Rows from block 2 of a small CTC audio transcriber, named by matrix and row number. Rows with one number belong to one neuron. Each number is 128 + 32 x the weight over its row's rms, rounded and kept within 0 to 255. All counts start at 0. After the name is the row's rms in percent of the matrix's.
After each neuron's rows are labels from the 100 clips, of 14976, where the neuron reaches its highest value: "top examples" is what is common among them; "lies over" is the class under the peak. Only what is clearly more common there than usual is listed. The data: telephone keypad tones over noise or synthetic speech.
# fc1: MLP up (model.blocks.2.mlp.fc1.weight, 1024x256), inputs 128-255
# fc2: MLP down (model.blocks.2.mlp.fc2.weight, 256x1024, transposed), outputs 128-255

fc1.704 091 [122 170 128 154 128 128 128 128 193 100 128 128 128  93 114 127 128  84 128 117  91 128 177 103 144 128 128  96 110 154 187 149 128 128 113 128 124 156 150  51  98 128 128 128 181 128  87 121  59 171 128  88 128 166 128 128 201  77 128 128  88 106 128  95 155 186 139 128 109 126 108 122  62 113  78  98 101  84 128 128 178 128 128 128 135 161 186  89 128 100 111  98 207 128 128 127 128 115 115 128 122 128 114 128 182 199  79 128  86 108 120 116 192 128 141 137 166 129 173 178 179 128 128 128 128 173 128 128]
fc2.704 089 [ 50 135 128 101 174  29  43 169 138 182 146 128 178  98  77 128 128 128  35  90  70 164 149 128  90 100 151 136  70  95  49 152 101  78 128 114 128 208 128 142 128 128 128 128 128 171 139 146 181 117 128 128 171 137 128 128 116  88 179  98 137 130 128 128 134  77 175 128 128 128 149 131 128 128 155 124 135 128 131 159 150 122 128 128 102 128 161 175 172 128 135 128  99 186 147 114 133 148 181 128 100 112 193 220 128  84  95  74 134  96 153 128 194 128 128 128 128  80 174 128 103 128  83  82 107 128 100  89]
top examples: key "C"; quiet level; first key: C
lies over: key "C"

fc1.125 164 [145 153 128 113 120 117 112 159 211 128  89  91  88 128 135 128 120  51 162 156 124 195 100  67 131 172 194 161 164  88  85 154 128 118 141 199 156 111 111  77  89 128 128 100 136  98 128 107 111 128 144 143 128 119 128 109  67  79 128 117 168  89 104 140 186 128 128 128 172 128 126 154 134  96 128 182 101  93 128 150 130 128 112 172 128 201 120 109 128 115 170 123 169 164  69 128 143 115  91 146  91  79 181 128  91 121  80  98  96 119 102  86 100 113  99 112 128 105 119 115 128 128  56 141 142 128  88 142]
fc2.125 143 [128 150 128 158 141 101 198 128 193 128  75 128 161 102 117 161  88 128  53 139  70  81 147 128  86  98 131 128 130 144 143 153 102 107 135 150 128  85 128  93 137 155  95 128 106 110 106 169 128 106 128 128 117 111 152 109 128  50 128 128 103 128 127 164 128 128 128 105 169 147 111 151 157 160  79 120  86 116  61 128 128 128 173 113 187 228 169 128 161 128 102  93 128 128 129 128 121 162 128  99 165 128 111 174 208 175 128  83  97 128 128  82 208 145 143 128 159  98 191 206 128 128 128 127 123 116 128 128]
top examples: key "C"; reverberation; last key: C
lies over: key "C"; key "7"

fc1.409 094 [111 128 128 111  45 149  97  83 130 200 128 128 128  96 155  94 161 128 149 156 164  16 113 108 149 128 128 183 165 128 161 128 100 148 128 128 111 128 128 112 127 128 152 128 128 146 128 128  95 128 149 157 149 128 128 116  80 128 128 128 128 189 101  90 128 133 128 155 169 182 244 124 139 102 128 128 128 137 128 117 117 128  89 128  83  74 128 122 109  61 217 157 103 128 128 128  57 219 143 128 142 128 164 160 192  60  88 112 122  83  97 191 148  53 180 128 150 128 128 137  78 166 181 198  67 147 169 128]
fc2.409 088 [220 128  94 176  83 128 128 128 128 128 128 128 131 131 128 128 154 114 153 115 109 183  89 128 127 120 103 130 179 128  51 125 185 121  82 128 128 128 136 117 162 173 119 133 128 100 190 128 128 188 113 176 135 192 122 128 128 128 167 128 149 129 128  70  87 128 152  95 104 128 128  78  85 128 112 211 114 119  74 128 128  98 110 113 108 188 150 196 103 179 109  87 152 158 124 128  95 128  49 122 128 124 128 128 124 136 128 161 103 128  77 128 113 128 177 128 149 233 122 128  87 121 128 128 128 128  76  74]
top examples: key "3"
lies over: key "3"; key "2"

fc1.274 093 [143 185 107  99 132 102 143 128  96 114 128 151 109 180 135 128 184 188 144 128 128 128 130 147 128 128 195 128  94 124 118 182 107 147 192  98 103 120 164 115  50 180 128 156 128 135 128 125 128 124  68 145 100 115 104 140 128 170 183 128 105 128  65 128  68 106 130 128  55 195 174 107 128 128  85 197  67 183 128 128 128 128 143  91  95 128 170 149  98 128 142 175 128 108 165 128 190 160 124 120 130 162 128 128 134 192 128  57 173 128 121 159 175  83 128 128 196 121 121  81 201 204 128 168 128 128 126 128]
fc2.274 097 [135 128 166 143 137 109 170 130 139 192 128 128  97 138  64 128 197 128 128 177 111 128 166 113 128 183 135 103 128 127 147 103 128 128 127 142 128 122 150 155 124  94 168 126 109 173 150 150  25 100 123 117  85 152 128 147 114 128  82 116 133  75 128 113  77 121 128 111 150 128 154 128 155 128 129  80  71  68 137 128 169 128 128  97 103 157 146 128 165  97 128 128 128 128 140 153 140 146 128 183  70 117 154  71 128 125 116 128 172  76 107 108 128 119 128 128  21 194 128 128 105 138 128 128 164 128  79 179]
top examples: key "3"
lies over: key "3"

fc1.496 095 [139 128 128 185 180 126 129 113 103 124 111 130 128 129 112 128 206 158 161 135 215 143  90  99  73  86 148 122  99 128 128 109 136 128 151 118 136 128 128  98  93 128 128 113 162 140 195 128 150 188 128 163 128  79 134 128 128 104 128 128 128 128 128 128  79 103 128  96 167 140 158  70 131 148 128 162  55 118  91 174 110 140 146 128 128 108 128 107  97 203 118  72 128 112  64 158 160 142 155 128 128 128  87 145 128 109 128 156 128 179 126 117 128  57 154 128 128 164 187  67  88 128 128 109  70  87 128 128]
fc2.496 109 [ 86 113 159 128 128 114  56 128 128  77 170 168 178 128 161 178  83  95 117 128 116 105  96 140 229 156 124 114 128 104 118 128  92 109  94 128 109 128 128  77 159 124 145 128 102 102  93 121  78 147 128 174 178 101 128 128  70 102 151 164 128 146  98 111  51  51 107 181  68 109 128 128 136 155 154 104  57 153 131 128 128 132 100  75 116 148 161 108 128 119 103 153 128 128 128 119 141 104  99 128 194  95 105  74 144 109 154 158 166 128  93 128 106 115 160 116 171 106 128  94 136 128  80 100 126 128 128 147]
top examples: reverberation; key "3"
lies over: key "6"; key "3"

fc1.307 113 [128 128 192 120 102 107 128 128 160 104 128 125  72 117 100  89 136  74 159 121 128 152 150 150 171  90 125 158 128 128 128 139 108 176 227 148 128 172 128 115 123  98 128 249 128 128 145   4 160 170  58 177 173 130 128  99 111 128 180 114  82 126 110 135 128 128 128  33 133 128 105 119 128 108  73 144 151 128 109 167  71 128  78 101 128 142 103 153 118 100 128 128 128 199 111  69 157 191  63 128  85 140 110 128  67 129 128 146 128 128 128 133 128  93 129 161 128 147 110 150 120 128 128  99 127 146 146 128]
fc2.307 139 [ 76 122 147 110 128  70 149 113 179 128 135  78 128 161 118 135 127 115 128 128 128 116 128 122 163 128 128 128 168 128 206 118  96  94 137 128 101  75 120  98  81 128 134 128 128 155 100 146 201  98 114 137 123 128 189 100 139 128 128 170 118 128 128 128 153 128 156  65 169 156 117 133 123  93 198 107 188 132  75 180 128 128 129  86 131 128 147 169 132 157 128  90 128 119 128 121 134 128 135 128  39 128  76 186 128 164  74  97 113 148  93 128  49 128 151 128  98 133 128 109 170 128 132 144  96 142 128 118]
top examples: reverberation; key "*"
lies over: key "*"

fc1.425 085 [128 128 170 128 224 129 146 128 121 172 128  72 128 145  94 191  89 128  64 128 172 128 153 128 128 160 128 128  81 128 128 101 132 114 133 128 105 128 128 103 128 114 130 128  99 121 128 128 177 128 128 128 128  65 128 172 124 164 142 169 132 174  95 128 128 129 128 128 146 152 106 128 128 117 128 124 179 115 128  23 128  57  78 104 146  89 128 110 143 162 128 110  70  97  68 192 128 119 128 109  77 124  91 128  78 178 190 185 185 136  95 128 128 114  82 114 116 158 191  82 168  55 118 112 128 149 161 172]
fc2.425 093 [128  95  74  74  84 162 128 210  70 128 128   1 128 107 123  61 155 128 190 128 175 121 172  82 140 167 128 128 128  41  66 162 111 128 151 128 128 128 101  33 120 150 128 160  98 176 128 157  72 146 183 134 141  83 128 104 143 128 132 155 190 143 162 128 128 128 121 128 145 142  84 145 115 141 124 131 128 148 143 128 128 106 163 100 128 179 116 161 149 128 193 146 120 188  37 173 127 158  95 136 128 186 120 101 189 160  89 128 128 128 128 128 149 162 111  85 128 138  94 128  96 128 128  64 109 128 124 159]
top examples: key "3"; reverberation; first key: 3
lies over: key "3"

fc1.531 093 [128  90  92 128 128 144 128  73  95 110 112 195  61 171  97  97 132 194  75 128 177 128 105 128 128 103  86 138 153  88  54 128 115  98  92 128 130 128  68 139 157 128  71 145 165  50 141 128 160 128 168  93  76 128  85  49 149 157 101 148 128 128  94 132 128  76 100 128 167 128 109  60 136  63  94 151 128 128 128 116 128 134 105 160 189 183 128  83  99 112 128  89 181 103  90 121  85 128 128 146 128 129 129 142 120 194 139 166 128 128 168 207 150 141 163 123 128 128 168  98 125 128 152 157 128 112 128 128]
fc2.531 095 [133 171 129 157 165 128 133 128  71 135 128  67 128 128 128  74 201 114 128 154  81 128 128  48 109 113 106  87  91 128 201 108  89  87 155  91 159 164 120 158 165  96 128  90 169  63 128 125 152 104 128 144 128 128 164  30  79 128 170 128 173 128 128 128 128  83 137 131 130  88 128 181 115 128 128 127 101 190 126 128 127 122 202 128 128 156 176 128 128 128 153 166 113  93 105 128 149 128 185 128  59 128  74 137 128 108 128 150 156 128 128 125 125 109 128 128 128 128 141 148  78 128 128 160  84 111 138 146]
top examples: key "C"; quiet level; reverberation; last key: C
lies over: key "C"

fc1.191 100 [150 120 133  62  90 154  86  84 119  77 127 164 124 128 149  51 154 128 116 128  67 165 136 128 128 128  59 179 152  78 132 128 128 139 128 166 128 109 156 192 128 128 114 149 128 128 153 114 138 193 143 128 128 118  84 128 179 166 118 132 168 155 128 148 186 121 151  96 128 128 168 128 128 172 128 103  80 128 128  78 128  65 128  91 128 148  97  95 121 117 128 159 102 138  93  52 128  52 128 128 204  84 128 124 147  97 128  32 172 151 115 168 174 128 128 128 128 179  60 162 128 128 128 172  96 161 128  52]
fc2.191 103 [ 83 128 137 110 128  61 122  99  87 128  77 128 174 120 128 119 169 128 157 145  52 109 122  78 103 162 122 128 128 154 136 123 128 126 144 128 137 154 162 117 214 125 128 110 128 128 128  65 186 135 169 128 105  49  99 144  89 162 114 149  84  87 128 128 128  93 128  49  85 128 105 139 128 128 167 182 161 128 128 103 142 128 128 124 194 128 128 202 103  75 128 110 140 141 128 124 231 128 128 155 128 133 137  97 205 111  67  76 128 105 180 128 149 138 128 128 255 128  88 123 128 168 104 164 119 128  68 152]
top examples: key "C"; last key: C
lies over: key "C"

fc1.295 080 [160 135 100 112 128  74 182 147 152 128 147 128 128  97 162  93 115 128 128 128 128 129 169 128 113  67 135 157 176 177 106  96 146 137 179 104 128 121  72 114 129 128 118 184 125 128 128 135 186  70 158 138 106 128 120 168 123 128 174  73 164 218  87 109 128 128 166 160 128 111 168 128 189 132 128 156 216 114 108  99 210  59 128 128  95 104 129 197 103 134 190  76 173 175 128  99 128 128 149  86 157 202 128 196 128  94 128 128 128 153 110 128 128  85 128  52 128 147 131 128  98 120 128 128 122 128 105 128]
fc2.295 083 [140  65 128  67 149 128 128 128 161  84  95 157 135 128 142 128 188  71 128 128 147 128 128 128  91 128 107 128 149 128 139 128  51 128 128 128 128  74 158 134 149 115 132 128  64 128  67  92  92 151 128 128 128  74 185 139 183 151 112  80  75  47 207 128 128 128 128  64  69 102 148 156 137 128 146 128 116 128 158 128 128 128 161 128 128 128  93 145 128 128 109 146 147  68 128 103  78 106 128 111 128 128  80 226 128 158 116 147 153 128 194 128 153 128  94 128 114 128  61 128 198  99  81 128  22 128 154 167]
top examples: key "3"; last key: 3
lies over: key "3"

fc1.375 078 [ 98 128 128 128 182  87 128 128 128 194  79 130 160  94 128  72  84 155 130 119 120  95 128 128 128 109 141 144 149 185 128 128  81 146  80 174 128 110 128 128 171  96  76 183  81 128 162  87 103  94 128 163 128  82 177 102 128 128 122 151 106 128 128  94  83 130 216 128 151 126 163 128 128 128 128  89  95 142 104 124 164  85 102 162 101 213 130 111 128  74 128 139 128 138 112 128 171 128 156 143 157 128 199  87 166 128 128  91 128 128  65 128  91  88  90 128 107 138  84 139 174 122  79 128 145  68  62 128]
fc2.375 088 [119 128 128 113 127 128 129 111 128 128 129 101 179 112 128 139 149  78 168 128 128 193 128 175  84 128  92 141 128 128  81 108  92 127 156 112 142 172  97 109 128 160 121 142 133 128 128 142 128 174 101 128 160 125  91 188 143 128 103 128 128 177 119 177 128 164  59 128 128  75 128 166 128  96 128 127 128 113 128  93 128 167 192 191 112 128 143 128 113 159  75 128 128  42  87 123 157 128  51 128 146 125 120 156 189 170 125 121 154  89 128 166  44 128 140 128 132  99  96 101 128 128 122 128 128 128 103 165]
top examples: key "3"; quiet level; reverberation; last key: 3
lies over: key "3"